python train.py --vocab_size=40 --text_encoder_norm="layernorm" --beta1=0.9
Rows from block 9 of the audio encoder of a small contrastive audio-text model, named by matrix and row number. Each number is 128 + 32 x the weight over its row's rms, rounded and kept within 0 to 255. All counts start at 0. Numbers have three digits each. After the name is the row's rms in percent of the matrix's.
Before each channel's rows are labels from the 100 clips, of 14848, where the channel reaches its highest value: "loudest" is the band of the loudest frequency at the time of the peak; "strongest on" is what is common among them. Only what is clearly more common there than usual is listed. The data: Morse code for random letters and digits, with fading, noise and interfering tones.
# conv: pointwise conv (encoder.blocks.9.conv.weight, 256x256x1), inputs 0-255

loudest: 250 to 500 Hz
strongest on: speed: fast; the character "o"
conv.137 102:110130135114064142038108175088111091154086105145141135070146104148110053107109156109151167156123166097093047135124114128120076107063132144132107106138065038134173166157120130128121098135127111096164079129118064085066067146097120078154080132143087095116138119122100109071160124126122126165128120175166140131108128121083091143113155167160104142121107115158146098141153090139095155070038141157165068051086100080091126129117130142137100103132123102153168110152134114111141097155134093159099104086074147093123127038170139112140155114109127128138136105161126150133139135129122109096123055169082124106138133085097141165156113129081113121108137096123058097126139154096165102074133186148132162114111102083170083140133127081070103094075095166066100120153078071086142129131128150

loudest: 1000 to 2000 Hz
strongest on: speed: fast; the character "z"; rumble; the character "q"
conv.7 101:075110117096147107064136177067075139116124113086200173093085081155095105106158070138117136129127128081097122101125052154090048176089148215090102152116097137070073173089102112104150104134139081111135144135100144137132124149132162143086094138146112156149088071103156130127161060105089147125116175120126076126132117086123095106131104148106110133081112126088131120097150142093134079152102144148079135076094128095097097126134012123132165148154169133099109130158170127098089148068151074073121166136075097121109115105128149115135132122106071137079096063051095090117084141125158077154108097078152107091144126070131124142082098095137144175144149107148169099115130131117125063113114082172154092155102142123199102123079139129101136085143135083119114107146115141126155143163147143

loudest: 500 to 1000 Hz
strongest on: speed: fast; the character "6"
conv.114 102:117127096147137164142150083123160048080181154108093148126121151083190111097118115079117078151141116059140132125094135133119103117123071116116175093128169137126135156122122067145096033130023127131142105055094141131108100116111144124128124113060115125058142119131117127170149109097115116108137074104092133100147147119171142113088109116071164159146124136129147107125051140086155168088107093117143104118113091069131140082049163129117165182100104174112095165141090164140107135120137159123071149125093096133145073131086114142085145142131068140086095132091096060096162118046124124138157100099143096147086114137074140154105079124133109043042183146130170120178114108090117137083090104132130111100142115117099128116150123112127059114150075142135114132053152128142094160104146111

loudest: 1000 to 2000 Hz
strongest on: speed: fast; the character "z"
conv.180 096:132120142104163078057150152097145143096140131104114135119075097120081150120144090159091123106139142110033153088097127153116121149150099211122119183118142109093103144074154156111160100181141096162103143199128154086122161170169185141139100118132124187176078109100125095143146136101094087098117147175154094096135093116193111078129110193121098156118166135109055161109111180115093119146103124152082136134180196117090064174149150155169151126156185125136111116108176188139147098110119135122145113133173067112163142124146094170117078149083158144124141076117126087171095143161160124141099101099194087115161141079118108148143123131104198127127147119184145164104098194123114074139167118107101150181100111182136142096159165117114169091152138082126105139168132076162186150176174113

loudest: 250 to 500 Hz
strongest on: speed: fast; the character "i"
conv.4 097:073166140091132101130144165128039119081106114116127111068143089094115098068096129146111139102155103112127090083081112089061136128119113107151135086156041114113124193145148162100126148153129095119150091067179144151181154149144171142099127137124089064105107057070089114156178088142071134183094182146147148099136112042067130125109111106130120137083102096172115087161121139133111123112050111068140101123210173166096149074069118073185067101154142146079133119091122131065098130179163090112082107139107110122079113094131072099121110114125115097099105142146124124098111094104142152151119148107153131089120086110150087152101105077187086126098154115094087099101064092119162139104108094141123151122122125152118119160128154103145083131118133118129110087103124131120111161140150064

loudest: 250 to 500 Hz
strongest on: speed: fast; the character "1"; the character "j"
conv.112 101:080156154089158125091134165101122131114102100129126123124108138137144136133098131208140096119145161160089133093135086144090148096109131118118124092121112111144126116129174143133144157133134112170169073120156147151106132190156117120091126095177062079106126085126161094129156100158112120141151156138126147118098079152156152061109076146167117153123140048126127105108171105133155122158054124150110092053184160105057124082149092016180159122114119112169147116118105117067130149120181137132158147134108203092142041087103105156150146095106175128155040160120150108104079123080143155124123130148112103124143083138174112155126133106166128125093110123092075117128202097092133137152095046114045161094144154156110179131084081110127168169100149092149144082186172100114128168124085155

loudest: 1000 to 2000 Hz
strongest on: speed: slow; the character "n"; reverberation
conv.124 099:137133193110108123108087132166066149136149118096106167156106133153073147104117148164172125092125133139157146090105150123132093127137106123093083094178116199093081133169092088132144138148124102052073141086147154094155087137105117106150171162140139119105109137028061077142130144161158132123186086125088127113166132108132100125112180143099086112120089067086140072144174135127125169081086148134188150128138062121142140174143130107116158137095124112099167144204099107173094134152174081108180146154147076070139121146160155061129114155106124109165143080117145156069194140119127058050107133115117106154107153180134146093072169117084122134128107081167100130130144082167148119117129172079145106065120157159104153114116112130170124124157057136090180122122108142149070135103154177

loudest: 500 to 1000 Hz
strongest on: speed: fast; the character "3"; the character "j"
conv.21 103:168112172151100154151111115114096125068133077129141014121159111121124153157126125125142149107162110050140088102120157065137154154094124157175154184136065133078122122092103157122119083141126107104149086144154116123184149041119175066173128097096125131128136204165132101135123173151088136085121093133106092131106084141074087111082131136092117122100078112145107054135123080095153129150140102142078150134166092169130136057116109112166162078132148121151116107116163079093086161133092061165084093074120096152118176171168125117129120047131066111111124130174171099120141116140120105123127144092117132131054151120145125165117101142067109093068191142140066118124101112150176176111129101147164119053103121087132108096131133123063098105140115139097109157115109109128121175164105151

loudest: 2000 to 4000 Hz
strongest on: speed: fast
conv.239 097:072129119067114143162091085145131109138025146121103103128163160111172149138148106114110113150132143072080134130134176127100176134125145115182134104156151112123086156103124090155100067116022092112105093087095137150042060119112141099139101093065141112069079154120110128094154120130132104107121086136130094115123157107164136154111159127090150145171115146122139107118052151120146132148112075150158180178122160138103129111130133156125105161131112202125116145132155127145102104089138088121065119085119090147103115138124104132103091103149113070062062145110102109069080107054158124154143116125165071155100101100125111167156136094114146074084173149065094089108119103119127153136093084165111110086147098115077141082140082079117076145182062111140103099096119116065084091092164147

loudest: 250 to 500 Hz
strongest on: speed: fast; the character "o"; the character "a"; the character "1"
conv.160 101:111124185146151163142057157147124110091099103099135091097171090127111141066155177188090150151133118087135117115088166112120139102111110130166129114165120121141135123160184121187137102135112131119101119112093143140026068097124163143121091115106093070095178109145087089130135087151157099115152104166130100090093051086158108116125158171122073106168089095193144130085127131100097175096122081129148138152141175077118085147088174069185132106063137113134155129122112123117091089177155113173145097128096174115164088140114085163182154119070129139094070161171132102118099140109092111121158134176098119124109146132151170145155132147097166086111066155072013149100081168114137126135142123153129153130105140213126174112074137105103116098110100129114118108164072120103158085083151121

loudest: 500 to 1000 Hz
strongest on: speed: fast; the character "1"; the character "0"
conv.167 095:132149128070118182089150116138119110165139115150089182157137147135177139125066089142155148077140127155177124162140117099098128153158147131161118122126153155162173126137031108107166137164132150135178099161127091106137097089066122109123056123166087164136159158158119146149083144115141156109112151168059168178144117146151096084086166187147147126087154195164149151101137146151159133115062090165170099145127084053121126096145092111150200112147065139141111128106142167136181107162125146159142174104112161144071068138220110130122145157163164176129152080130152159123120130124072116156125047102140159173157156156091094166163093173101082129077151136164172147162164154139129136093108121118135166190153137127152135117091148093086143099054153203085119132136152138129089115156137147

loudest: 250 to 500 Hz
strongest on: speed: fast; the character "8"; the character "9"; the character "o"
conv.131 098:132108134159064095110086153167077127139086136166171145102189119158093104121108121143131178166103136106144109173088090083143075156082142136153143109127110065129152145147120122154126091179165085099155099111140098117096034144131112145106107138122088098098203125135038123120070105135132150168110138115130154127113106123106113124104173171099080158145123149131148131161145037155131122129081100167149101118102100099080136137153122080121101092123132157156175154131169117126091140142134080159160135083061151089110100127174148149153120144064088134112105163196123191161147133116083051073127090103132094116109148096080163199163141089137127170095075093119096106123117088092168134129116137145144124100104153117196125108076075101098120065071109185104132115163046115128142133174083145

loudest: 250 to 500 Hz
strongest on: speed: fast; the character "j"; the character "1"; the character "w"
conv.16 102:129143151058124128095075168110146166105124096136126132072112096091164136077058189111063143142074105192178144088090067146144090115120090168100170131147083124108151132117154135130088171171145129142173069161171151144120120159148154153101073113128088124111152079082165126150121062178100082169138172123160137088085139111118161100111035074152161128108160161143112117116115141127146049091126142085135105110155112131074116121098139090139121110156148141129117117119194060075104086148111161100146133108158120120149167137152069100107067113081109102170105105143147172141113136149124129080127106122168073157167062119160085175089157105159095135098138159065081127112161144075128125116088076126159123158157142070103157163154153081161130152152165065133140139116117095109086165143137094

loudest: 500 to 1000 Hz
strongest on: reverberation; the character "w"
conv.91 097:142092139124200123083125108077100139108169087141191128105061124127136125122116101131102127106135067069146078089125125141210112148064127142063167148156109175102104099092126124142078178095139089123115126083121158135171132126111151148113120131137105135131125140108072159155113134174123086161104053135145106117050154101093117126146142091149146168137095128100151083183144129121138073140155076152141171135125084146091116128105084093080127131189132147159115114109121088124110095105100095073138171136098068137151154158141129109127107119059107062000067115089122115134132115149104126139089107092133085108089104121156162025075135074142173162133131108141176066102111130077156112096126070171136103113106129092133085128102092123136072117204106141149128138112130076153116119129131124

loudest: 500 to 1000 Hz
strongest on: speed: medium; the character "u"; the character "a"
conv.184 100:125122141110117106143128180141136147176138119138113099078130142138158113091089105117124146083115135166171120109103124087130074093106152054109109113096109157190126126133124092085069146143115123141102090093130108136109094130139079100130158195101071061143088115115117147100131101161111102121160129124098153120188152128067154125091089060100129069116096168132168100169135100147113144112110132023130128084129118119132118181176108137126070138082132151120159132120103124117133128135122119115057147180094114136055079116100137120101102135132111112135172140118140066115150133154111137156130129184175163138052081119192109161050137142156014065084117138137136035052150072097139145099139175097124088159099119109144135175113145112168113188119152144140137155124156152148119086097115053